Rows from block 12, named by matrix and row number. Rows with one number belong to one attention dimension. Each number is 128 + 32 x the weight over its row's rms, rounded and kept within 0 to 255. All counts start at 0. After the name is the row's rms in percent of the matrix's.
# v: window attention query, key and value (stacked) (model.blocks.12.attn.qkv.weight, 144x64, the v third), inputs 0-63
# proj: window attention output (model.blocks.12.attn.proj.weight, 64x48, transposed), outputs 0-63
v.0 107 [137 134 105 153 155 123 123 129 118 105 125  95 156  75 143 119 178 188 125 158 174 163 168 146 113 127 170 143 175 121  77 113 148  81 167  81 110  96 121 120 180 209 153 118  93 100 164 104  61 137 174  78  90 125 107 141 147  78 146 145 138 154 127 159]
v.1 080 [ 56 143 149 122 108  81 103 106  95 123 152 149 125 166 124 162  98  89 154 138 130 157 141 113  84 103 129 102  51  50  93 124  67 127 146 133 146 122 166 132 188 157 127 129 165  89 164 141 111 119 113 145 130 137 120 128 140  79 153 179 120 134  64  61]
v.2 112 [ 78 113 133  95  90  75 102  86 152 149 180 134 123 138 156 170  55 120 167 120 114 140 184 108 153 132 129 168 149  53 102 141  76 155  98 120  69 164 171  97 169 111 123 134 141 118 166 130  87  99 126 111  76 128 100 139 111 157  90 174 144 106 151 141]
v.3 114 [117 110 132 125  47 136 163 117 212  76 124  80  95 104 151 136 163 156 111  94  87 100 137 167 149 180 105 112 111 111 178 181 112 156 148 126 165 156 146  71 168 109 148 159 103 117 129 131 138 140 149 110 128 124 128  76 143 106 100 165  56 138 169 153]
v.4 095 [230 129 119  90 151 109 214 142  66 132 137 172 121 124 126 176 154 182  92 119 105 164 118 116 152 127 149 171 135 143  99 167 132 135 135 148 161 118  80 148 152 154  95 150 114  79  84 110 132 103  92 189 109  93 118 116 122 118 153 132 132  68 103 132]
v.5 092 [ 98 100 138 155 187 167 136 128 191 117 121  74 103  65 175 117 145 120 155 119 132 149 121 155 150 187 163 103 160 155 150  72 134 139 163 114 133  65 109 134 154 113 107 153 145  90 129 150 174 144 165 117 171  82  73 170  75 120 173 153 151 104 139  95]
v.6 104 [134 121  84 118 170 115 116 115  85 138 118 125 129 110 113  93 137 132 114 137 129  71  59 150 107 120 119 130  57 156 133  72 112  97 106 109 168 105  96 156 160 172 140 186 147 149 139 125 104  94 167 202  54 172  87 136 170  80 156 116 154 128 156 164]
v.7 096 [123 126 128 158 142  96  97 171 123 103 188 150 176  96 123 129 103  28 149 145 138 106  93 149 113 109 138 134  89 145 150  98 117 181 111 132 120 127 146 122 117 121 133 130 243 167 125 125 178 106 133 113 174 142 173 148 132 152 164 161 131 176  98  80]
v.8 072 [100 123 204 120  91 118 149 159 185 108 113 118 128 113 126 163 153 136 137 116 139 109 160 163 117 194 120 100 137 116 125 207 134 177 138 126  91 168 198  82 127 144 134 118 174  79 156 125 113 143 150  49 174 120 191 103 119 151  91 153 122 152 137 124]
v.9 081 [112 159 211 129 146 104 167 111  94  88  94 120 152 100  72 137 148  86 123 176 119 145  94 154 177 121 181 138 127 168  89 123 180 110 110  89 152 101 105 127  56 115 140 103 166 129  94 151 160 128 181 113 145 134 157  94  93 130 170  97 144 109 176 171]
v.10 102 [161 141  98 180  80 108 109 162  96 125 138 143 151 124 128 168  99 133 137 113 177 134 206 113 151  72 136 159 201 110 134 140 166 117 125 137 128 109  85 144 144 139 129  80  95 140  91  76 140 122 137  65 152 111 173 118 160 142 167 107  46 177 138  99]
v.11 110 [ 95 146 141 132 135  54 110 139 172  79 142 131 167 113 124 166 109 150 137 139  99 127 157 188 130 117 145 166 168 117  61 111 145 123 107  83  95 145 189 107 196 208 121 111 161 139 164 147  85  72 141 155 103  90 139 119 131 119 122 167 174 112 119 157]
v.12 106 [129  97 160 123  43 127 126 185 195 100 166 129 173 122 101 124  92 111 131 162 113 158 119 184 152 150  87 122  72 141 159 152 120 168 111 133 136 138  94  79 141 130 137 166 195 112 160 140 183 100 149 120 169  87 134 120 133 173 124 157  97  89  90 158]
v.13 079 [183 142  67 173  72 151 139 147  96  95 110 152 109 204 155 138 150 145 143 135 123 131 135 120 119  62  83 105 111 137 139 152 127 101 109 172 165 140 154 143 114  77 138 120 129 169 103 143 188 155  72 163 102 115 154  98 174  88 112  90 136 131  61  96]
v.14 100 [103 130 103 117 146 109  86 154 145 107  82 103 125 173 135 111  97 148 166 161  88 174 120 128 122 117  97 114 153  74 151 108 110 122 118 101 129 133 147 103 144 114 119 118 157 147 150 166 190 114 101 193 113  43  87 108 115  51  90 124 192  66  89 132]
v.15 106 [154 120 127 184 157 160 147 189 140 153  99 145 117 133 121 113 136 207 127 117 181 178 136  63 117 114 122 126 176  34 123 153 118 163 152 150 125 147  94 111 172 184 123  79 157 160 107 133 135  84 123  92 143 108 141 146 172 124 118 151 120 113  94  73]
v.16 099 [127 103 122 119 140 105 140 177 147 162 114 179 128 127  79 137  97 171 123 127  73 170  73 128 153 152  61 160 138 103  90 126 148  93 182 167 116 146 169 167 144 134 100 181  94  99 164 169  87 115 119 159 124 156  68 125 119 122  71 119 137  57 143 153]
v.17 109 [118 146 204 155  90 139 202  24 131 183 165 117 134 146 141 138 136 106 146 112 158  78 140 139 123 159 123 153  73 115  79 110 110 161 135 158 138  90 157 121 112 120 149 133 115 115 115 204 111 104 125 179 136 153 119 133 101 161 165 157 115 107 164  96]
v.18 106 [150 135 118 115 129 124  79 117 146 137 188 111 151  85 178 127  69 103  67  80  72  78 126 160 157 110 163 143 109 158 109  90 122 101 122  82  78 154 146 114 160 160 117 114  93 171 157 102  53 117 112 131 117 107 117  62 152 170 128 147 117 169 120 161]
v.19 131 [142  72 103 175 122 153 103 152 164 109 129 125 116  93 195 118 130  67 131 122 118  73 110 139 149 139 134 116  99 108 197 167 133 163 134 108 122 141 135  93 159 156 145 179 212 142 122 140 158  99 163  84 141 104 148 110 126 126 124 173  66 200 167 124]
v.20 092 [109  81  81  79 100  97 143 144  77 119 125 109 134 130 105 182  56 111 153 123  81 146 137 130 167 109 113 136  91 133 154 138 155  80  95 146 137 145 104 106  89  63 132 182 144  68 149  89 169 162 160 111  81 162 100  88 116  91 105 116 130 117 163 178]
v.21 118 [141 136  93 104 116 196  99 113 164  87 125  78  81 165 209 108 149 121 149 124 104 147 192 152 101 151 101  88 127 149 179 114 110  92 112 117 101  90 172 118 136  99 155 117 103 102 133 142 161 210 105  64 169 137 127 160 104 129 112  92 137 136 100 111]
v.22 091 [171 118 121 130 173 132 133 176 103 148 110  84  95  76 178  80 145 144  49 112 141 150 116 126 165 152 137  87 152 116 108 145 164 108 178 135 129 101 140 156 142 169 114 159  73 105 142 128  81 140 160 177 131  75  81  86  75  79  96 132 133 115  86 161]
v.23 088 [ 80 168  88 126 105  78 109 144 158  42 107 104 122  96  96 151 172 117 107 112 134  93 125 127  80  95 120  53 141 163 155 141 152 108  86 134 200 108 116 103 130 188 102  81 133 145 141  97 179 128 136 100 132 105 159 128  96  66 145  98 128 148 104 129]
v.24 122 [165 100 161 132 192 195 150 142 153 174 154 104 105 117  99  54  84 124 149 141 163 154 132 114 114 152  97 138 141 142 129  82 163 100 104 144  60 124 107  92  51 132 120 179 179 133 114 145 110 120 180 137 142 115 154 189 121 156  98 102 161 112 145 132]
v.25 101 [115 114 189 122 162 114 203  94  98 191 117 171 108 122 144 138 137  97 146 148 151 110 109 100  98 187 147 139 111  87 112 134 177 204 147 193 156 132 177 142 136 164 129 142 154  79 158 170 162 109 119 158 170 146 139 108  61 159 118 147 135 117 126 112]
v.26 086 [ 66 134 131 163 142 106 113  61 135 159 141 110 122 106  88 109 104 102 142 165 158 134 104  57 109  75 144 135 134  55  88  82 121 121 135 146 148 146 149 143 107 129 138 107  97 209 127 161 106 126 141 168  92 203  81 115 174  93 113 126 139 115 165  99]
v.27 111 [ 76 141 101 100 117  63 203  94  94  93 156 166 139 147  95 157 191  94  92 138 157 101 131 111 109 118 141 130 116 144 137 195 108 174 114 171 154 123 137 120 104 156 155 100 172  92 103 112 135 113 139 101 125 211 153 170  65 146 124 148 128 162 130 106]
v.28 113 [133 144 185 141  98 146 119 147 160 139 140  65 130  86  47 118  95 182 149  82 121 140 140 136 119 172  82 140 144  94 130 126 114 127 153  90 125 128 101  49  85 104 105 115 122 104  95 133  92 127 168  72 158 118 159 126 183 102 116 138 102 119 210 115]
v.29 102 [180 144  70  62 123 138 120  69 137  99 188 138 134 169 120 138 178  91 111 175  70 151 167 133  88 131 129 172 131 160 134 114 127  97 132 140 153  75 132  78 128 164 148 134  70  97 135 146 121 153  53 110 146 149  90 157 108 121 123 122 102 106 129 183]
v.30 109 [ 20  59 100 149  93 119 179 145 176 175 137  98 128 123 140 169 114 163 108  60 179 134 128 128 130 142 137  90 124 134 100 141 115 117 154 153 133 120 130 137 140 113 120 159  91 120 183  95  92 139 140 154  93 167  58 119  86  95  85 145 106 118 143 134]
v.31 099 [152 151  76 132 185 177 111 103 107 127  32 108 130 143 180  32 187 161 137 184 126  97  89 143 118 148 101 118 115 133 170 121 109 100 137  83  84 110 145 162 137 101 168 120 118 140 120 162 126 155 117 127  88 134  98 167 130 111 109 102 171 130 129 140]
v.32 098 [133 122  96 108 142 100 181 162 153  82 157  75 120  58 141 143 153 139 123 145 132 139 186 137 122 159 130 115 191 138 130 125 192 142 151 180 154 112 148  78 169 187 132 143 126  36 154 115 133 137 172 116 144  68 112 119 103 111 125 155 162 122  82 124]
v.33 096 [169 130 112  72 134 133 120 172 101 131 183 148 124 108 136 108  87 108 129 119 102 130 137 162  91 135 108 109  61 196 146  85 120 120 115 152 138  99 117 161 156 117  77 186 112  86 159  61  95 164 120 207 146  94 134 148 148 127 136  91 141 123  54 110]
v.34 109 [203 129  93  81 122 123 172 127  99 165 140 140 151 117 165 128 165 167 129 154 121 110 115  97 123 183 111 126 123 114 179 137 100 191 159 181 155 156  75  63 173 136 135 111 125  86 149  93 155 117  83 124 103  85  86  96 169 158 137 151 162 101  81 127]
v.35 120 [131 103 170 139  91 118 113 121 132 129 166 181  70 166 126 176 135  87 102 105  96 193 151 107 138 117 170 139 180 105 104 170 137 186 154 139 208 132 135 161 150 116  85 149  86 149 103 126 113 122 104 190 152 132 154 103 129 130 128 160  52 120 155 167]
v.36 109 [ 95 139  91  98  91  67 127 119  85 136  87 145 126 117 118 147  51 119 170 162 140  94 137 107 110  74  98 115  69  80 162  94 150  90 113 162 160 126  97 136 194 143 124 110 128 121 149  90 173 128 172 115  92 127  99  85 166  97 169  95 111 154  96  85]
v.37 088 [206 175 160 125 145 171  89  77 111 115 119  97  92  75 132  54 177 132  95 145  90 145  92 121 120 129 147 130 128 128 138 149 108 125 156  53 140 123 116 134  91  95  95 125  64 153  83 139  66 170 138 132 110 112 154 131 154  93 128 127 101 146 176 164]
v.38 090 [104 166 193  57 147 113  76 106 126 110  66 106  98 151  91 138 157  94 147 140  74 144 164 100 125 145 129 122 180  76 129 162 154 118 183  98 136 111 141  83 137 149 130  99  90  73 112 163  68 135 149  73 144  97 138 128 102 121 151 138 100 138 174 159]
v.39 104 [142 141 129 128 155 160  89 124 135 129 137 118 139 175 117  89 163 107 147 178 145 209 147  90 124 126 119 168 210 107 119 107 123 164 126 135 137  92 112  89 130 149 144 127 152 119 113 195 133  66 102 135 131  78 115 207 105 145 140 189 174  85 104 171]
v.40 084 [ 80 137 139 127 137 139 151  94 132 127  31 171  85 184 140 117 164 176 148 114 129  62 172 124  97 123 131 120 105  50 140 175 143 133 129  99 128 118 124 113 196 193 139  93 100 133 150 124 102 112 112 147 126 114 139 148 102 107 121 127  55 163 165 139]
v.41 083 [113 122 130 147 144 125 169 176 140 125  68 174 134 104 116 169 176 151 105  80 153 127  75 131 121 133 153 101 157 197 137 174 171 131 148 142 132 139 110 166 110 125  61  90 143 129 105  82 173 129 110  70 167  97 182 140  66 132 151 130 111 177 122  85]
v.42 107 [108  72  62 174 107 122 120 123 145  95 192 108 162 100 142 164 164 107  70 127 167 143 116 173 169 111 184 127 141 200 121 150 124 116 159  99 136 101  90 146  94 130 164 175 127 134 139 110 147 139 155 106 111 166  65 121  88 127 139 161  96 151 140 193]
v.43 073 [106  82  44 146 143 137 185  93 125 191 109 156 121 174 169 145 105 140 113 129 154 126 130  72 129  94 125 138 124  97 120 140 137 109 132 189  82 134 149 128 107 142 110 123 120 148 144 121 151 121  51 162 119 144  50 125  85 112  53 141 144 107  95  87]
v.44 103 [105 107 131 115  70 130 112  90 152 179 176 156 130 192 131 126 137 125  93 124 165 124 146 127  91 125 149 126 124 131 113 143  89 139 108 134 114 167 134 114 135 127 152 100  95 219 157  89  75 135 100 121  82 211 138 106 193 166 100 108  82 159 149 181]
v.45 093 [104 145 106 176  54 120 208 101 123 103  94  80 127 111 143 181 157 218 121  80 123  93 151 179 147 136 120 149 117 105 110 169 139 111 152 126 146 121 167 113 165 118 139 110  78  88 121 139 131 130 118 119  99 149 110  69 145  78 126 163  76 129 160 107]
v.46 090 [113 136 191 111 202 105 125 108  72 120 105 164  93 101 126 141 122  95 126 133  69 171 106 112 136 147 190 166 153 106  68 114 170 142 117  84 155 142 173 191 135 131 108 145 120 111 121 144  93 127 147 158 130 171 173 121  87 121 128 145 135 124 198 188]
v.47 079 [181 139 141 113 111 110 129 126 111  97 100 169 173 137 105 175 158  92 105 185 151 130 140 107 133  30 160 129 154 172 120 193 197 139 124 139 133 159  96 163  83 172 125 109 119 157  92 117 152 114 117 163 144  70 162 101 120 162 170 128 127 150  84 148]
proj.0 108 [139  92 135 173  85 125 115 143 145 195 192 182 134 168  75 128 113  85 144 144  95 119  92 164 122 114  98 103  87 144 131 108 144 132  61 131 103 142 172  85 137  64 110 137 107 163  90 134 108 158 125 170 184  99 170  93 105 124 191 137  93 141 130 118]
proj.1 078 [206 181  99  98 199  99 124 133 100 109 150 111  94 125 172  84  92 113 115  85 104 125 147 172 170 108  81 124 142 137 227 120 104 135 109 171 108 149  78 130 154 134 150 128  84 131 113 136 157 112 127 139 145 118 114 164 100 157 155 103 138 170 161 179]
proj.2 103 [160 143  86 149 140 125 136 150 129  93  92 154 123 130 188  68 125 149 122  96 138  91  80 164 139  77  96 146 153 166 129 105 145 100 144 179 208  97 116 161 143 172  90 155 156 115 134 167 162 186 135 161 173 152 177 197 153 138 163 114 133 149 123 139]
proj.3 111 [ 96 115 147 127 229 137 157 132 106 139 124 108 103  99  94  80 149 118 129 173 105 195 147  68 157  63 117 171 154 131 118  92 135 118 118  94 158 111 114 129 146 157 102 180 147 120 102 145  98 121 119 145 150 158 137 147 140 102 215 134 136 192  87 121]
proj.4 093 [ 93 125 106 175  91 160  37  83 196 145 160 114 134 125 129 137 135  92 125 116 151  90 127  88 163 170 151 111 192 103 107  94  82 153 132 132 109 136 135 125 127  93 123 117  98 190 163 131 118 157 146 109 142 158 102 110 132 165 142  95 164 175 183 190]
proj.5 094 [103 162 169 146  93 126 143 139  73 161 131 117 122 181 175 164 116 117 150 138  89 175 119 102 137 108 167 105  73 128 109 156 126 109  79  93 160 139 122 154 137 112 172 131 113 227 157 138 172 109  70 104 129 150 175  88 133 116 119  85 104 152  72  90]
proj.6 112 [128 144 141 106 101 143 143 113 155 145 141 125 145 112 102 134 142  58 141 131 107 105 180 160 186 126 107 145 163 106 144 137 148 134 136 185  60 155 198  96  99 158  85 101 103 103 140 149 143 140 127 118 152 104 209  93  90 183  72 154  97 192 106 147]
proj.7 095 [148 156 118  35  93 115 166 111  80  98 127 116  90  96 121 135 133 147  96  68 143 134 159 158 119 107  87  98 136 110 155 141 111 103 116 170 122 135  82 159 121 212 209  98  85 111 141 136 131 127 158 116 128 127  91 114  90 102  67 101 121  78 118 153]
proj.8 070 [148  95 110 115 175 110 147 134 102 121 116 152 107 113 103  65  96 159 117 133 149 214 101 121 117 102  84 111  75 149 169 100 100 122 111 128 188  74  74 144 170 124 141 115  90 153 156 109  75 121 117 156 139 158 123 134 118  65 203 156 120  90 166 122]
proj.9 080 [141  64 117 118  97 138  94 150 150 145 149 118 138 160 166 166 108 193 110  98 167 179 143 129 112  98  84  85  79  56 102 148  84 184 122 109 137 112 123 103 131 135 116 161  96 127 150  91  95 102  62 163 109  97 117  94 103 168  83 136 128  74  89 117]
proj.10 100 [102 139 128 127 109 161  71  90 130 129 192 103 110 125  90 140 165 149 163 107  90  76  89 155 110 133 183 112 103 115  89 144 112 101 113 119 120 156 146 134 112 100 174 127 181 106  92 124  92 168 131 136 137 123  33 158 131 142 206 126 132  53 104 128]
proj.11 106 [159 127  81 119 101 130 114 128 117 167 146 161 113 176 132  76 118  78 118  60 141 116 138 172 124  91  75 147  76 115 127 138 115 141  87 146 156 111 155 116  95 153  84 137  86  97 115 138 115 163 189 200 182 173 171 157 110 126 137 129  60 105 162 142]
proj.12 104 [163 155 144 117 152 147 136  94 131 142 100  88 110  66  93 109 148 155  93  56 104 156 167  93 132  76 135 136 153 108 129 114 125 129  98 130 139 104  52 182 116 180 130 151  43 161 151 142 112 133  77 124 155 220 116 134 105 116 134 122 124 132 111  95]
proj.13 082 [110 152 156  87 165  91 134 118 108 139 115 126  73  64 123 155 131 122 147 133 142 105 138 106  98 175 192 121 183 118 118  93 101 142 164  40 103 148 145 150 116 145 147 134 154  91  81 116 105  98 164 113 135 103  79 158 117 190 130 183 151 157 199 115]
proj.14 098 [135 171 150 115 184  91 147 120 125 148  88 152  98 181 192 184 142  94 108  87 144 158 126 124  97 116 170 133 102 140 102 149 127 144 143  92  94 115 125 171 110 163 104 137 144 107 165 109 172 130 138 186 127 142 189 151 123 190 108 147  81 168 204  87]
proj.15 108 [106 146 145 146 144 124 114  82 147  84 146 119 115 123 117 173 119  74 136 151  64 103 128 132  74 154 138  64 145 201 155 136  93 157 123 124 117  99  84 149 141  81 124 136  97 126 173 126  96 117 171 146 125  88  85 123 100 129 186  42 100 147 185 147]
proj.16 101 [133 151  98 146 128 142 123  89 177 129 102 103 176 161 150  80 109 126 130 137 132  39 126  97 123 153 131 139 124 153 182 133 136 215 139 134  87  92 110  84 103 122  45 135  89 184 119 171 130 118 165 133 141 167 139 149 193 106 109 120 120 172 147 139]
proj.17 100 [121 127  86  90 107 126  91 167  88  87 157  98 132 123 160 113  86 130  92 148 119 148 144 122 194 131 102 150 139  84 176 157 161  99 141  98 207 145  92 119 141  83  63 154 142 119 132 117 153 118 104  48 142 151 105 162  94  97  95 118 160 129  64 154]
proj.18 109 [144 109  92 128  75 135 206 154 129 134 143 179 144 139 106  80 166 123 165 101 133  86 167 116 132 115 123 195 152 120 111 113 127 129 112 164 178 165 161 107 122 143 169 152 138  53  82 159 154 150 196 169 120 175 141 147 110  67 128 113 129 116  86 142]
proj.19 127 [ 83 130 148  97 157 123 211 106 120 113 110 135  77  82  68  99 127 110 163 115 126 144 138 114 142  62 111  97  99 112 149  83  74 114 109 167 154 118 132 131 146 175 186 108 101  90 142 211 148 141 126 134  96 130 121 102 106 103 170  74 136 154  88 104]
proj.20 091 [139 139 132 110 161 113 134 123 202 141 127  84 119 118 172  84 143 188 143 143 171 125  96 128 169 130 150 162 181  97 127  97  85 143 152 148 110 109 147 141 121 188 142 139 118 149 136 174 123 139  68 152 136 122 173 127 154 209 171 220 131 165 114 112]
proj.21 119 [137 140 180 123 129 102 160 181  62 190 107 159 148 101 105 131 151 142 173 172 131 190  77  99 101 117 179 105  97 155 133 116 119 113 112  95 180 200 117 141 131 138 154 107 166 161  84  91 155 125  92 120 116 119 138 103 182 108 147 174 117 152 150  84]
proj.22 089 [122 122 124 159 128 137 159  68 157 181 130 181 166 208 105 126 130  83 187 132 135  98 133  73 150 103 163 166  73 160 143  96 123 138  93 116 110 146 144  97 116  75 130 111 110 175 142 130 122 117 151 100  56 191 165 124 121  94 140 126 141 184 149 127]
proj.23 088 [159 121 175 125 182 129 107  75 108 164 132 121 101 120 151 103 101  93 131 108 125 231 178 211 155 106 143 153 121  85  90 131 102 103  78 102  89 129 170 146 106 136 157  79 127 103 105 120  79 140 112 174 101 126 122  88 130 156 146 144  94 111 160 115]
proj.24 126 [ 90 118 156 137  73 132 127 113 137  82  85 154 213 124 129 197 142 151 108 141 143 124  81 118 121 166 151 118  50 146 174 125 148 162 110 140 151  94  97 170 128 157 112 102  84 143 184 160 150 119  91  93 124 126 147  91 122 145  78 139  64 129 104  86]
proj.25 101 [117 139  93 130 140 129 115 128 138  78 107  96 116 182 144 111  66 112 108 154 168 173 120 123 186 130  74 121 106 149 208 128  95 109 147 127 148 117  80 110 129  80  77 105 108 172 189 149 164 123 120  58  89 162 107 102  96  95 106 128 145  99 152 178]
proj.26 089 [107 129 125 122 151 122 140 145 113  62 123 130 160 174 200 176 147 144 109 145 122  86 148 188 143 134  70 147 143 150 176 128 170 148 158 116 131 109 138 117 145 123  49 173 154  58  69 155 117 100 156  91 114  65 134 143 108 147  86 124  98 144 106 160]
proj.27 115 [161  92 107 120 128 110  78 127 132 102 148  77 132 101 156  80  70 125  84 150 154 172 134 193 159 100  65  91 142 116 146  88 103  82 150 159 125 116 110 127 147 151 118  80  97 132 158 109  60 155 118 117  84  83 102  80 174 119 138  95 170 139 164 157]
proj.28 109 [ 75  94 121 116 166 129 124 151 137  90 165 148 168 142 128 178 155 180 102 165 100 165  83 104 102 109 142 149 107 107 132 179 169 155 111 126 131  74  83 143 171 149 131 169 147 128 162  98 111 109 109 193 163 118 117 166 131  95 196 132  79 132  55 108]
proj.29 095 [109 105 133 181  71 116  86 165 128 144 131 135 175  73 107 117 156 134  84 132 182 149  57 130 170  66  98 126 162  87 115 107 154 121 142  97  95 188 131 139 112 136  75 126 149 162  70 102 169 175 130 135 127 122 139  81 194 112 124 127 157 153 138 136]
proj.30 118 [164 155 152 144 156  98 125  83 125 132 134 112 142 155 183  58 105 132 162 159  72  96 162 133 180 143 101 198 145 124 124 114 191 108 143 112 143  97 141 123 136  68 138 154 123 145 121 203 123 105 143  99 157 138 173 122 140 109 193 136 157 188  93  98]
proj.31 094 [134 111 143 101 120 122 195 172 129 162 121 147 104 144 103 174 109  78 138 162 109 136 122 103  67 162 161  70  95 166  98 100 168 151 146 140 108 183 143  85 128 135  86  93 161 114 132  89 164 115 123 123  95  78 194 106 131 122  63 142 130 168 160  75]
proj.32 096 [107 123 123 178 133 133 121 118 125 149 174 146 137 212 124 111 126  88  98 123 155 167  87 154 186  99 161 155  77 128 133  91 107  90  67  76 128 124 139 175 129 128 125 138  78 202 120 125  93 165 111 110 124 194 165  99 120 109 169 161  85 139 157 144]
proj.33 098 [169 164 125 122 125 155 108 108 119 153  93 123 154 115  85 122 150 107 128  91 152 111 124 105 182 178 170 193 164 115 119 123 178 109  96 179 104 173 110 151 115 169 166  94  98 191 114 123 159 127 151  56 161 181 142 116 114 121  69 201 132 141 121 137]
proj.34 108 [101 128 103 179 137 124 161 156 158  98 151 128  84 125 116 156 125  89  68 156 141 146 118 125 143 114 176 130 228 164  79 109 117  59 162 107  96 130 100 187 158 119 104 133 126 175 178  93 128 160 139 116 148 172 154 135  96  87 139 117 161 135 177 162]
proj.35 126 [ 93 142 113 174 186 165  66  91 124 125  98 130 129 133 101 109 134 133 154 104 172  74 133  86 146  78  60 141 143 102 138 146 123 125 129  89  97 116 145 107 114 110 122 160 165 112 113 171 144 112 153  87 137 120  72 184 172 143 166  69 192 133 124 187]
proj.36 099 [174 162 118  92 193 147 138 135 162 104 157  59  83 139 175 135 155 111 116 128  68 132 133 185 190 158 191 150 161 141 129 131 101 123 142 170  86 194 150 131 114 137 115 124 153  91 100 137 124 145 101 146 133 129 106 127  84 184 150 185  97 101 118 154]
proj.37 087 [ 87  37 123 136 158 174 144 170 151 140 117 204 149 143  78 197 145 132 135 146 154 140 121  76  97 117 103 119 131 116 107 107 184 157  78 138 107 148 151  66 168 137 122 143 185 102  87 115 132  98 126 123 119  76 115 137 137 108 105 104 152 161  84 146]
proj.38 088 [119  93  80 171 203 146 129 146 161 122 130 156 134 155 116 115 115 130  95 138 165 149  60 126 126  58 127 105  43 127 130 189  95 163 113 140  82 135 123 114 135 119 109 144 157 123 142  76 160 136  95 183  83 104 119 137 182 111 151  88 146  86 108 164]
proj.39 104 [ 95 137 145 207  98 125 105 122 127 124 131 155 152 135 116 178 116  85  73  91 138 114  82 135  87  74 107  67  86 132 130 173 133 124 126  67  92 111 103 198  94 138  82 133 116 141 166 105 165 168 104 126 116 119 150 149 140 147  85  48 115 138 159 127]
proj.40 086 [141  92 120 119 201 127  92 132 159 111 121  96  76 126  77  97  70  41 163 161  87 174  95 124 140 134 119 129  92 141 111 147 127 134 116 170 117 159 153  75 123  75  90 119 162  78 159 119 168 104 164 164 118  96 129 110 125 142 187 108 155 113 132  92]
proj.41 091 [127 108 144 134 125 124 107  97 125 145 134  95  88 131 140 106  78 130 130 148  97 175 150 129  93 194 141  91  88 108  90 131  95 130 113 121 129 104 129 115 127  70 233  69 135 153 154 167 104 117 138 150 112 125  52  82 155  91 158  83 131  58 135 113]
proj.42 108 [135 122 152 134  44 101 122 112 132 180 168 127 121 112 143  95 161 170 160 104 115  92 156 133 157  72  79 133 145  84 119  68 139  87 117  95 116 127 202  95 141 117 169 147  99 146  92 179  96 136  93 129 123 140 154 100 161 129 160  86 177 176 107  94]
proj.43 071 [111 127 124 146 101  80 118 134 146  87 115  83 136 156 224 123 102 124 143 157 129  88  85 149 156 181 114 154 135 145 141  57 130 134 195  96 174 135 124 151 137  80  90 103 135 115 136 192 149 116 185  88  80 120 142 104 152 133 145 126 143 172 170  93]
proj.44 105 [142 115 137 148 113 120 139 127 119 104 104 165 155  60  84  98 161 148 131 143 112  84 148 143 129 106  48 151 169 141 109 122 200  93 193 132 122 123 156 120 121  89  97 144 180  42  87 155 121 135 174 117 187  80 130 149 129 105 161 142 169 109 128 140]
proj.45 100 [104  98 109  94 154 120 112 151 137 154 210  83  86 155 142  78 117 111 154 172  64 156 134 100 151 138 114 156 149  89 119 105 138 145 135  76 172 140 146  93 148  94  98 182 147 120  80 126  92 102 148 142 168 139 120 152 123 124 224 159 145 181 107 126]
proj.46 095 [126  97  99 151 143 166  96 148 158 149 125 150 162 219 116 104 102 127 157 135 199 119 123 106 120 108  24 106  92 115 168 158  94 185 102 168 123 115 139  44 111 134  99 141 132 138 136 157 159 127 121 145 121  85 141 141 141 151 105 108 115 113 114 182]
proj.47 083 [113  95  98 149 109 138  75 109 168 144 151 132  94 121 109 136 158 132  80  62 185 101 137 153 128 162 113 106 101  91 122  99  80 114 117 108 121 125 176 127 124 106 141 107 104  82  89 140  74 157 130  91  75 162  62 119 128 124  81  94 144  47 179 158]